Rows from block 3 of a small image embedding model, named by matrix and row number. Rows with one number belong to one neuron. Each number is 500 + 25 x the weight over its row's rms, rounded and kept within 0 to 999. All counts start at 0. Numbers have three digits each.
After each neuron's rows are labels from the 100 images, of 14976, where the neuron reaches its largest size: "peak on" is the class under the peak. Only what is clearly more common there than usual is listed. The data: made-up waving flags.
# u: gMLP up (value half) (model.blocks.3.mixer.u.weight, 768x384), inputs 231-307
# v: gMLP up (gate half) (model.blocks.3.mixer.v.weight, 768x384), inputs 231-307
# out: gMLP down (model.blocks.3.mixer.out.weight, 384x768, transposed), outputs 231-307

u.514:509456487450510515469528482486539497521531535518505518463527511552579465494496512500485507555537475474485490479484573505509451508528469480514513502526506472476471517480527493544482507579503519505514518518545508543486445483473475542
v.514:483466499520527538519520470526489507480484501521478521487519500479497509533495509497516518484535479556489510487475477512489502471468503461460453544534507488501488485558512493495490534508531458497482500513485512475486510492472512492
out.514:492509563478494499492530486550512505506532485517486487493489506443538497507504484514499425500469482499505486508496556495463492483554482504508504487465487499500486538501551574524494529488536510512500497509507471518519486476475496522
peak on: flag

u.542:513491448482529480464508472476464506509518493508482468484472406515541502510498504505502520546494479546470482495500492467498488507514482494502512474560513495493514523544564473526529524544525497472516489514444510485482467510508464509
v.542:497489502475535520518499500486527495462491547497460533468500522506542491524518525545504512519529496515483495486481519505469503495465479485464447557513483477472482481516513505500499534526532525524505513479498500518506463489494473531
out.542:510463471469503479482545450483477450486470518528502537466465472492485521500517520505515494510454486506457497499489506503526485504465502513487503467476503461505476493534498521464502495511482485496494500521544547503554520518513494487
peak on: flag

u.245:494492480507478486472516430497495520550488506496518525524546488468529493501509509529528557493513504499536495442501494470493517495486499484535507466490528521493499491487592416470486500505497484487505489492484484495524532477496496508
v.245:517481493496482505485486435523489504562497511513500558519543484465509496490526504538549502495513511488521513466509493483513511467470545502486472477478518508473518480484599419471469498513486506539494482506493487490489518484483505471
out.245:533519492503443521500513486521498507479468498504471514496494466500501529506526504512510535549450504453511451510491518487516517513485512481498537531476492533503483480495515542475512490512494510505516523491500545555530506491524492470
peak on: flag

u.247:486537506462524490529504517460483503481544501489476537433491465524530506500502475492518466554494485520463488535523510511488451517473498508484489486547473471519485539541487528532479502497550493462528486498507541502481439492499500543
v.247:482488482469501491515493521475495485495536505498462553433484462521509477498479501482550487547507491510453470514532501517469455512456487495508484518522468476487487518540488527540477521493554470486513494521463549491480423471450484450
out.247:491508492520482486517480522526510495459503527529514526497479543431526477489523529477455530467520513524489493477474509521529470507541513513487499501490513490466499484475519513535485489507511527496504510486469517458535502437466535485
peak on: flag

u.9:525486504453480461507539484468503470535544506467506465454481500549516472519494488489478510562494480506470518483523543495462472503552520515512490508508512457461512477513560475541501504522517531529502480484449510504483436486508469482
v.9:491516501468516538543523522471499467455525531531481529462484507524526500517508507453491507517507482499477496514488513528504510503465504455468439557501486493510490500497481528502444537487560480506506509514487528496501508512484530504
out.9:490492496484484490459518492499485485464472525478542506486467481484500534500489492414494521483410484487498491545477476476470487506497532490507527452529455493495515437518519521490479462484509500477512527485498535516505466499490516503
peak on: emblem

u.48:501518516430484516486487469494516489506544555511522491478495493560505422505512531462510495546484511503507492487547552464501473490505485511510506516540507469513506495505540451505552499507502500512502470518488497487502442511474500519
v.48:446470476485490532476553477501503504494494505542449489510474490504516535531518544519502539507538501501484508460398506458504510501518491483508504531526501472472486524513496480519502525505476520549520502489448530500497492514472484543
out.48:517507504530493504498501490486494502524491489496472478493480515501524529501490488487505565534403533503518506481468504506483544469490483479510513448502511522510468484516521502495524524522483489499505494503479498468538507499480503488
peak on: emblem

u.608:511539523431517516516540473481516503487542501491527495510513493525519479504545514467507482540473522523490487518457526501484480497492514518494490505574479480484488523502509491498529487498507553503538500503498508488505461485522498571
v.608:493536502441478476484464487480468492484555524481456523461512492540512518513511496446510483541479519499470471503519542516493471472473485511492477551550483480506475549505505504517513528504526494506535511488467539484474447489491526532
out.608:510492503526505449501509516487474489527490511492529487503450508480493516521498490479434537533601518495509500473476484496492534518507511546520493489509486495485442491498513526469504531511499527534506485462466506460532529474513519480
peak on: flag

u.136:521542506430512498549542453489514482503569536499567500502517541500510455505517484496513497503480517493499511522507524498484489478488523518494484555553507501497513470487527461486512488481496544477503484505501499493535471466503501489
v.136:504518518439453492506503470491498487515551531467520527490527552498518531509502477439519489501490529479489521485495538498470493483482474509516519573543475482507503531486508493496519509493510502521551499457479506493508497455508555489
out.136:509475486493476481524503503540506461507508535507487492536484490486468510513491475460438535494517520502478486469472474499525549543470522502515537482486500505479489524520497541487518506490482472544490494482461510485512501464477511462
peak on: flag

u.276:510526523470531520501492520463504499470525494489446503454482445541513507492522495500505479572483494504466475525531514504490470515494503513451471458521477490501468516519491529530498483496510515494513492516513528494458436527532465558
v.276:482501490477489508496512524503508490459512507487468504451463463514478481496484522502484488535493509533425513506508482526496479517471511511464468485510458493522484510549465538506496495467520472513522497512468557492446434512467465445
out.276:484493512502494514507505509509498522484514520532528516492503529442519466484498517499397519478528498498479489480493509512522476487565506508483488517485501484459522474479512504507517471508525513517485521490468536450513519441477501490
peak on: flag

u.716:512526495450500501474532460512522484528553503500508465478510496526501493520510499464467515529493480516478527472467528457493468484567510520511502524545498464494519498513554474514514509508513493525521492502474515507495457489525478487
v.716:510486513528495508510541475475465458491518495476510495499507521468494542507494472471520529472540487508517503490452481535483503469471510475481462571508512510516567535532513471508467506479527483465490500482496529462527531491476518482
out.716:485466468474519514489450540498491497498481512499503522542532522513526502518482481429513480516521493531531528489549485504441535472526485515523493487487526515494538474516439482545508446493569480447498489518477491534425533507482477512
peak on: emblem

u.323:502515494455480517485500462494466498529569524481494478457530486539522536508511502468465510543500488502486522484472534460502454476547495520524519534567494459498494530510537473503502524514503483508550486481508510490480452518514487522
v.323:478477499480540527526515505508534524466474513464475497473497511476496496506504509502481510485501485544486500512490489502498485511500447500507458538521471494511468506538475518497507525502503496500499501504492509507501504459488467527
out.323:446493476444467514492472537469482501511467492494508524541510537494512471519496447452478481495534512501545525488499480519462504449527532492523433458453501504491527456478474482504497477542542485472470508500493500512495479487509499520
peak on: emblem

u.686:480508476480467545477485489484460522519519527507453564495540529514559482519516525437552535523561480487502480483522524512492515487469496472513518541506483524476465519495505492510486523542524481509500498508490524503528486449497515536
v.686:511460513495501517525500511493539504465478524521492559507514544481532470472492542524541505505566489479497460503499497521460526523437498458514466565481501512464472466504491508523477482547508516515506484508505503537494507457504454498
out.686:502505509508529482485463503505522525506502446520494546503500498522522507501501495473478501507470513516500519477510518544529500500471482510489507498539496497481522498455517493466507530512448517489508485498486507501531508488510497485
peak on: flag

u.589:529521500461474526473528515500507491491539509505513491459493468552551529507523506471498483567503498486478497509479530464466460516501513513473491510572464474493489513500513529514502525510500495480533490494519514523448433476503496514
v.589:491492512483526491532491488481510474487517548493471521467501509479515469504500505535505477494519510496486457505528519516472496490471499496468435501476501492496506479524523486508499501489538450510487485514483517487470491493451470495
out.589:529493518523477472523522491472496484488506505503477538502473530426539534475488545511480446477553515486490530493486475534520540516519495518513465568509537484506492513479488515515545488502498496488470466515518504486461489521503509491
peak on: flag

u.375:523520473458512514490520478499498494516547537508468489442518452556553507495462479468496507573527471505502485517518547514507457502515500500489501505523506479528505500518556481516492522537554491445489516521501497498480428472490501481
v.375:484457491509497561536507469509492498482502516495505511496530512489500526529503516477489526487538497516497490490480507548479499472463500462476434549505508494509542500516506482490449501503506454494510517514498478487486504511492505500
out.375:506511534494476465497499503552517505483517510466513513513503481436482521508497496522454452502532505510533511508495507506445516524563518481489509497462464465479501502465497575498488460460478509487511489477480447527494486471497462534
peak on: backdrop

u.527:470505505490514517477482490504541515485512533504487488471513522504505496548522522464480512512529470547491499495455505501461480515527483483492480523518479457485501477551507494510521546515540506542508502496480512502463487475488475525
v.527:522454500498515489530504497497501493477515509489541524463503506472496473490494498508512490494537514527498509500492482500474496494455463506480461555516493511504539527548516511494496489497534464464477481503487512485513483456477470483
out.527:462485500461529502474497499510502492502446514489469485525458469524503492511523464517541464547500509488500515499498514447507459468500517523511513519509506449516493476508497492502474489459495487463479545542505502495501482496516479511
peak on: backdrop

u.38:506484490488520511490520455489503510493525520512490513466529497506528495532485496461487501528568466558492489493501513515472486501525489489502495513548499478497503519568557482522512528520574485496504518499524520493497491474480500498
v.38:475460494478488504510517462524485501451493539492480540469517502480488511525496541507469528491550500564474524471442492475469487494496505495486482507531478486494518510568504476487531526493537494505507501487489515489488505509477504494
out.38:469498541527535504495503492489490494493495500512508491529513512482483518512481451500568448499606521503501491475461501487505491477533518513499458474502510496492498514494499517493500486483474501495508501485486495479469485531506497510
peak on: backdrop

u.481:509474464493491455485544462469462477540533505496505493493528527523537502497475490499529558542525475487504477476461536529495474504516506486506524525515532492513515509496538462547484513540531494477509525515495533486501505463478486494
v.481:470473497477522495518518475500537515468490545492454522469513509488502493554504532499477533498550490537489507480463502487462499487492478470502455543509478486502512477546526502488506533510570507505517499512478493487501493478476509494
out.481:502500510476516462488482484531510507475543500485514518519488544445505524510495502489481497481476485503540513478545506502481527526545511511503531508522514505499478479518553560496447483482553492471473524499515472540520488478485503541
peak on: emblem

u.98:503449495493507503516497509459509501468509491468564489495489547491561497536510492522499525497524461466481504503507508473497511535516502472499492546528503494482510513498498506549527535535518534491492464497477511515488517450519507531
v.98:495461491487482480480492519486484516463509488500538462518472566476542501539526494489488502476503457478485502505499496486513515522525501497503516540513495503483502495482482525525527526530507502517491496502499505509486529431533513524
out.98:511487511460531518497497496571502492509520485526529487498514493513486508483495492497516468479477510481504493535517466505500471497522506497506504511519516541459485531475551512541502519486505512517478509558492478532489517506462505466
peak on: flag

u.700:486504511453492516462489470542504494508492559512515497469487503506471474487546524495494488492471527565495508531506504462511489511499500511493512484476488488497466504515494479469526485484502483514465454511484502511472503506500494541
v.700:529515487484511507513483484450463490474516516459487486462507505500503512541482472460510498525534459527491487492505489536463504484518522482489479512544519488511487504558547482521500555509586508517501553507529520477481492477508508514
out.700:497502570514517509507499496532511501485507502495487485489508493470515453499521501598458474489368535521519527519505505501524496462513502486503541517455507498505497492495516479506467505508506503522513490517514504498514494478506512474
peak on: flag

u.455:505501492496507486511525477515506502479504520489495479459513502489513492539488485481457484522562467551493499489488512495475475529531474496472492511539478470498497515558544509517523543507536480495524500484525517503480491457504481515
v.455:510521516490525486528516491522483509487523539502468491489529460534562513500492488479484522561561479521537510512494534496501477481476511464460467547523501469512520491497541488497492526551498482474495501525450483505527483472480505475
out.455:455483536508494483496495506494475451541489504500514504491480494507475503507491456478540459498548545490479475481487506498501484473546529517500470469484504502503483527496528526494504488527475499514546467495543504477487484517495495516
peak on: backdrop

u.309:515494488491490532485497458500518514493507514509462510488533450515549467528496523469498534555544478539516501480490520497475505487512512490500487517544496493511502513528571476498505536547536474504525498518481485491501486472466472507
v.309:490487502500521550511523474510482508472495521495502504491511477478486525545509522495461529501526502559503512479470479487471502463479512478459466521533479493525512512568507496480502530484547468497511486511481495478488525502475488502
out.309:453506576547534542523485489516507516487485493503478526513476477497503534516533444476516506513477497473499496483474515521504491493531499503481474510492483488500500523490517571526499486490465522503494521494490488495483497521514507515
peak on: backdrop